{"arch": "mobilenet_v2", "model": "segmentation model", "dataset": "small renderings of single solids in any pose", "train_examples": 197500, "image_size": 32, "crop_scale_min": 1, "horizontal_flip": false, "num_classes": 2, "output_stride": 4, "norm": "batchnorm", "hidden_act": "relu6", "drop_path": 0.1, "depths": [2, 2, 3, 2], "kernel_size": 5, "stem": "deep", "expansion": 4, "widths": [32, 64, 128, 256], "init": "torch_default", "residual_init": "zero_last", "optimizer": "soap", "beta2": 0.99, "learning_rate": 0.0029, "beta1": 0.9, "shampoo_beta": 0.99, "eps": 1e-08, "precondition_frequency": 16, "max_precond_dim": 1024, "merge_dims": true, "one_sided": false, "adamw_lr_other_params": 0.0015, "max_grad_norm": 1.0, "max_steps": 11400, "batch_size": 384, "epochs": 22.2, "lr_schedule": "cosine_restarts", "final_lr_fraction": 0.05, "warmup_steps": 570, "weight_decay": 0.1, "adamw_weight_decay_other_params": 0}
Rows from block 4, named by matrix and row number. Rows with one number belong to one channel. Each number is 128 + 32 x the weight over its row's rms, rounded and kept within 0 to 255. All counts start at 0. Numbers have three digits each. After the name is the row's rms in percent of the matrix's.
# convs0: expand pointwise conv (model.blocks.4.convs.0.weight, 256x64x1x1), inputs 0-63
# convs1: depthwise 5x5 conv, stride 2 (model.blocks.4.convs.1.weight, 256x1x5x5, trained with AdamW), a 5x5 kernel
# convs2: project pointwise conv (model.blocks.4.convs.2.weight, 128x256x1x1, transposed), outputs 0-63
convs0.158 090:142155132158130108085062116090168129149158116118123177109146120140105099077143146128058100039162151149162136136084133116076123117094134133149135073135124065125102186137089160073135117177105095
convs0.159 086:097071100159133119062101152103143073122119134098176133099127156075089103106108134107137111130135093099163160125136115094025112091173066106177169125170089161142136128149148157169143130091119144
convs0.161 095:089162151107138118097179126113149099083086161147091126109094026107060108093128129138197097117163114130135107185123073099133166128097109137126121099136122135127102134106115141160163122131065197
convs0.162 106:183148154088106155151163128130160120122119132133109136105156128061124100174111118149120121119116081132137148148125116110134172080127120067086108136126143122200161101010139167165125095069179117
convs0.163 101:128105159121122134113101080128087061075148148132170114097144154082091171113103138079119110173102167121173122094126132116141078108114121077140126094157140120142158196171189097139172174147097193
convs0.164 091:090120160129070115122086141118110065154179137148142151157126128108153135086173100171166127087102142126055108165071091165132184148116107090160107116122094151076153115125081146156198123158124090
convs0.165 144:161180038141130146083183097182102108116148187150111162147106113119185152131145098117103180140183128095101142097160144147139148082101201110165162119125138118125082129149189158108127137121112137
convs0.166 100:099147168182073089118107109116168073086136119126143146141112115164157122101116155149195085073085114124132145175115132120131181108141170099101093178112107137085043135163112149078143096162094131
convs0.167 100:163136153119097114103082087089114120078116128146147097143072106111119194081125085083109114097068168147078087125056144143147123179080138110124143107121121135160129124140180160117104129212151099
convs0.168 096:152170147122122125146077110128135154107137140079110064102130174101101125172064065083153126121126067139100160157121188098099133152111088076161132161121136109119114116128121149154110126234089127
convs0.169 101:143091087146109150084143082149126128117104110138120111176121169148133150145068101141104077123164155098096151073168164093129137180197128118136083098075142132163160149163100156069078133122096192
convs0.170 111:051097130129129086151172128123148137140130165104136110138109137092115116109051139038175114134151094152115170086080095182053148099143143085145130091128111175156116149135127171127115091133142168
convs0.171 096:168092096129106050099104167092175138139135163137128149087122145109108136153159124084165188117153097117115120121123181163124165097056116141112077104091089163111146173066086092124112101147081157
convs0.173 102:164137165177121134115166067121154124136098141091147151168131075099150094098103054167149127101169145109102114113142127095120182154110092146142112138141173115090072127074069189093081088127126094
convs0.174 108:124063144161090148097156110117131108060174123110124113130041172128154104082160119105158072145132198136147173123106163091134123161102079147097132130105101095146195174119138150135107134079123106
convs0.175 094:093142147160104093149149089138127146108143147147116122109160143126139068110128123155121119159168165085117129109114141100147128048173069082118166113099101127155120024062095162138087117090184117
convs0.176 102:100141119139081115127119059082106111040127139141146120164088163133091077155124118156171148084127093146137147156115144067096128105093185116178125133182187089122088166133117167174117147123160112
convs0.177 113:142104095085111152133156135089140116129098139138154151134176116069149081107108108068190125131108169152084120131121162164133051121133142152102112112109193050094053129117124088128154128183152119
convs0.178 101:099103156130067126073134091146098149165143162136124171141166073142126110137141145088086118152083122137171106168094177125112143184152112089116066074145106212121144176103149157088139109166146114
convs0.180 097:148096086096091086134138064075156110191154148115109104168148178106116129149105174167052114188129197132114129161083143084119138154127143112139121165149152093170112158092112144175133108121165153
convs0.181 100:162123125101108145075114126118156098094104128100067119146091073163051150098122134186123147120165121157136130116121094119169105035183078154130111121185153122117156169157154125082105133148096169
convs0.182 068:103143122167147072136103139041136144143170163165165146149144055132161172162165136154157119153104081135108099093161106116147142114127102104099160152109109060143105093098114126170116058106095178
convs0.183 087:090110159094086049082107165107132119142153126189132151134107172125112175111096127194149134136145181149136151131118098135157220108108120096143168100101122135164152137139133140097164092178130059
convs0.184 096:107123156115123170127142076128216158107090190138170093104163098145134173118099116103139148149151105134118182109114135103070175190148117143150150164128081134128089118119094179071144097111191138
convs0.185 098:110082103144116068145129115194101120112135182135126080113083079085135149105124093089136153146162117123094140153112097171183184100157054092143120124132070145107148145135115092097113115082114058
convs0.186 094:160172104107132095072064113162085114145157153052112156134109164105092162150095124115145155157062129115074119133103100104097138115148058138100198157131159143137125139143113169123127109194125083
convs0.189 099:145157149164092126144141117139115155096146132129120192088127136098075088118147099141164094050128130090124128085113192101069141135158165111157172145149169114173121199162125194098153075111127115
convs0.191 103:072065143101140167104152123123138085167161160094142119136116105100102153168158158068100175142119062149091167139112204123173179121100133079150149112156165143118090106117079136091135100092154147
convs0.192 114:120141128127144175144102111137124143104130125081179156116103159104127076184117135089110161110102102143043166128089110140153149093173091104095150080091139061136074124157130100158123131210087165
convs0.194 092:104156072153089124111105141120102140166119199125186125117138095096135150178192105140138143159121140111075176147108095161125128056108124120125160147169102081181176148118135155105080093122105061
convs0.195 097:134158157089084142117106052175176086130096166154073065119099098160136139144121039111137160177090147116108135113096156121144165160153090153140072100134160158098120132111166138118145115084156116
convs0.196 119:246106123195128154093089149128151104162124120143160117100133177126099118094151129200136105122181137166138191180074115100124153179122163102134126119092118133131144130144115108172099124138088117
convs0.197 082:097082143164084080100140084099109157201176099149188177096112143154119120126148120098147103145126122139146148098137159107137126193092092118113200187162131077095134095128119182111153104165152110
convs0.198 102:107166079076081074130189160072102129176118120171120143123089099076095120174119111142090113104134087123129136154107147127124107144203096127146155136107124126185114143155160128083175070173089141
convs0.200 110:102128092158137124118198150103182098110139112147150124109186144089082124147176134123178123086101160167112053180091158131151112143124144162108160072149132059097156115108180064144116143133119111
convs1.158 108:093088115088104124107073063097154170165129111132155194167118134133156134120
convs1.159 090:122120126139131129119083121119130116145240123140171210114124124097114132126
convs1.161 117:150145122111137135118152164112136132125099161107116083047066131142098073073
convs1.162 100:123135150118145127134134118132128126117206120124137117245100122112117183120
convs1.163 099:128136105132137094092112135148099058114145155116061083130119114097143201165
convs1.164 093:103150115121127106122089092087110118140093088127129093083140136150189208168
convs1.165 092:103113147136125119162183182143139188200185139159172164138122131142126118134
convs1.166 104:109081117125133070061144183144075126144182146104117165130137137098157160135
convs1.167 087:102106148125147115099148146114095102139148116103063117192188111090112186166
convs1.168 109:151148149112151120156195161132174175119122166189172057118121122125112116124
convs1.169 104:152125103074112143126084063117137109063059116123109065122144124131150136131
convs1.170 101:140128122141142122145187199167116144190162137126170099068092142144109102110
convs1.171 087:131121133122130132118114130137131195228163128145120059080113124106100109126
convs1.173 108:122134091080118118107073109147079076088141170078104070086133109130133127119
convs1.174 107:129103184124089142067169135106130062173112118103091164137138113102177116145
convs1.175 088:128128130147118125129124180109129150109225066125129090201097127123134139131
convs1.176 109:129104114133116114160099083144106122085100086106110071060064146121094143159
convs1.177 102:128113130138150124139182178118100143236168110109156167158136142138118149135
convs1.178 105:116127148151136133151134133127118150198164123135163207221134143140147120120
convs1.180 091:136141149124117098207066113117083224095121112121151139128123127127122126125
convs1.181 095:134101093112132141133098073139154135078082148185102052101149127109171125134
convs1.182 101:119130127124130134133124115132122131108195165128121165255134129127121129149
convs1.183 118:118118114108094109122130077099116160127044088109115092170188135137108141083
convs1.184 092:139168175151119116169161174164125158116093148126175172097099108089072111101
convs1.185 106:122142122129138169103057071126172100083074130154140085089128131130105080128
convs1.186 105:103131160155097119117195228153135125112153136146157158096088136140131102111
convs1.189 099:105125102082109094112117107090086065084055123093094126142165133144162126132
convs1.191 112:114126112122166114097095079062120114153133068127083136146095101166088084098
convs1.192 102:124092157175134107118093103160164165139125102199130185191141111142150158128
convs1.194 095:129121149135129119134148151129135139206200135128163177049088127119134096126
convs1.195 101:134123136130117106124183137100116095141117106116124161166150122120180240147
convs1.196 095:138144113123128149156121105130150208153080113143183214157128122130147156147
convs1.197 096:138132138137127135117113154152120115081228109138129118217105125134163153143
convs1.198 095:127129112122126126095093081098122070103097120122066109107145145082062099175
convs1.200 105:112111120166161120076137175149122118073088128168146100055095138157172137136
convs2.158 097:132085112131109154137152157114141201147142126133133110100109144119138132159138154157130088123111215095080060119101176129137118143114154130102148148169172069173131133128136124118119145151107152
convs2.159 094:134111146138077131040174061138182087131154112097180102118139121180142211137121116156097068143151144143110133105117096098121081101159140083137113148130147117147086088158141132145145060124133083
convs2.161 110:128132101163188128185113104100111076153089088144129116094155083190178116059060091094142133137136096111137153141144097099120078121115115130116078143077114196116109086135134176169109115151069066
convs2.162 110:159149112150078122076145144139127130176059128156127043084114099132117158150106111140107075143144099141059057172135121160153133099127139166131046153132186130115153159117139219127080133116141119
convs2.163 103:108125134196141088149113113100157146128161098167118146049092173104096158147101102142132188176117100102136137085100170101128130123071148136147139120142134136150142156130124118131099122177149140
convs2.164 097:140066155162121097151137087108052116195100119089118147132114090172118091159116150137079159130116068108132072154177096162157133079176131107108187112138103131098162168103160116133185120130109124
convs2.165 100:079190066147157138161121184147152146142091111093120140064126099167082106084117147095185113104097151142127102158168184123112143092157117104100153075140125130106149122150146110084128064070151125
convs2.166 099:125133140074120094166177114096107133135122094169146173091132144165123149142078082196115123149141160115196080094125126135137148157117097135198147129110177113107088116125120104099207173145166140
convs2.167 105:073118113150114131134164118148120149152080155111162168099108137154170169131142053150114096086110133166164121146156095161103167112161151116108132169100101138131133078136136148157132114129138166
convs2.168 089:134180151147167090170128095170174069141160087099082237175121137146094158108134148122129137120081166126095134232153103130132147127061094121178091129152106093059133115139120126146129098144127163
convs2.169 080:098128130119113092084165127209148125145127088138082113117143098124133103222172170138059070144095153172165129104179162111103088119179133190100180125107128092085113113113100103066120079104087125
convs2.170 094:062176159154109135135088117146140140139156142171122085114141097110089152197101062093140147120152113127103104117106143153103133105082153112117093103056143149127076172118152123112120100130123160
convs2.171 092:084181127094135119134161244075136101149147103123150158109125166124138169163099129101146094158141055131122074100138067111122148140153079098197089145136094093154143129148175156121187087135065139
convs2.173 118:138198077118210122094116141122134135115098092095165138134139081122080152064117150134118177119106155125103125100120141068103103135166096120141113198142173075154100107154103066136081184067093127
convs2.174 109:123067103143135159118114127145138181098128156118072141120156178165149129144136123096119123161173065095113126083112129120094107156090169160154132132160108113140110141047149127179110199114201113
convs2.175 098:111122071014165113157075115112105136122147103171157102112144131135143081112137150105148135125129170031103131112146147121098107146136094142108107109145141146099119151089120091198171137096130152
convs2.176 127:125157104167192120093125110106151160088100113100151071235089084167125133099097091152146121060117148113112177121113142111086151098182136076095105105095123147137204187143128086173113166143118101
convs2.177 081:175152133111158109133159136090116148090163103139077090103101102110121138111164105193194074108082093135136156171148183160115167126131105214124113130141124154129125135117142130094137107160157135
convs2.178 100:154188161141161117134075097117122173079027130167148109117120116165115130116102136125104116089110141146119034117088162160081152113097143120102118106113116083136057164153150131067133129141107150
convs2.180 106:185119044111069117135144146175062116117172126134062103159100088115119163103124212127125136179119163086099134141108110136088162106092151172166112155143100161135099137172190110130167145136129154
convs2.181 104:064122097171137101108107103198086154152111080163164150137143135141152161114193185120154132129144150109127115100157131081090145103148066197133108133143121155154119068075122093220167087146138064
convs2.182 103:134115130112116072162117051152195076146138125091107087089183154169131139143193163119167128079171162181116205179108142108119175111176139114121136119161082113128133118182111133106135135077090154
convs2.183 105:113094121143115169135191087134167161143147134182165140167137094072146154121201146155151098100139123143135183159115168124133152153154143137131103139183142135169084142109204142101167123153079140
convs2.184 096:146125165152081157165085149129143120172123086091125151152142190111131109143143124145100113103103181123157138088135172135151000097155090121099097107070203112142115134108161095130169129128123116
convs2.185 103:141156097098100158116118146087108117049136136150177100144209135129148127117146100144157140151210187160157145111180121090150168099134105145118070132155111119075090115097106114174106107097185139
convs2.186 078:114149132139180112121106176174114155120186110156123200176174127131096172163102140158130114060153152159152146169070108106132141128178120112207123176077143161149163123139101177067129139182141087
convs2.189 119:199158158096064125182101147090130094112127108120132129112144163106102167159139100117175196115167104169112116157114182151111106148121148105163129102093163076126171065110107165168127124149135217
convs2.191 112:141184142136103085125154134146087068105151140110096130134131063074066067197136102163080133099120079117144116115078143109115111119176116124091110115129091120147110203160116191146139196152142142
convs2.192 080:152181114182135139104142128119137129137093115134052156099099119106148114049101105147136137089101157146103134133139117209135162103166107151112152083149176174108131141161158180103101171163038181
convs2.194 101:122108081139131079167102141184134126059145142107115105156088114054145092150172111104112124081154130161089100158100135148076125107160092189128150072100110128093142097202126087136107121154191116
convs2.195 111:140110117152192082134142176149136119115086194127187193138120145137137105181132074107130159074179093157136139158137165149074123111148101144125090184184077158138144106115127171118142150179154136
convs2.196 092:070115124114150138148151157198118151171128104078130112139152206051127174142167095134146137145075165104122124067166095109134171106139092137153058125120081152119094138096103161128115143145116176
convs2.197 097:197101146141123076148118141149131136155111141145157192101205122148135155055157132155130098174173145126072166104174116122117135162120025107095144126153152112088107121132079124130191164060155139
convs2.198 113:076153163096129039127165107122105130139021029149136131162173094132086135148147107105144152104086136065104154193171159179108173098094131151125137151167144169064134151127129112146100124083146157
convs2.200 085:118154155119177071101134094152107136127164177158162114113107154109129137109164107073150060105143180174107116079089114131125134128129148090180163120172123130162167058131183114104143113095147086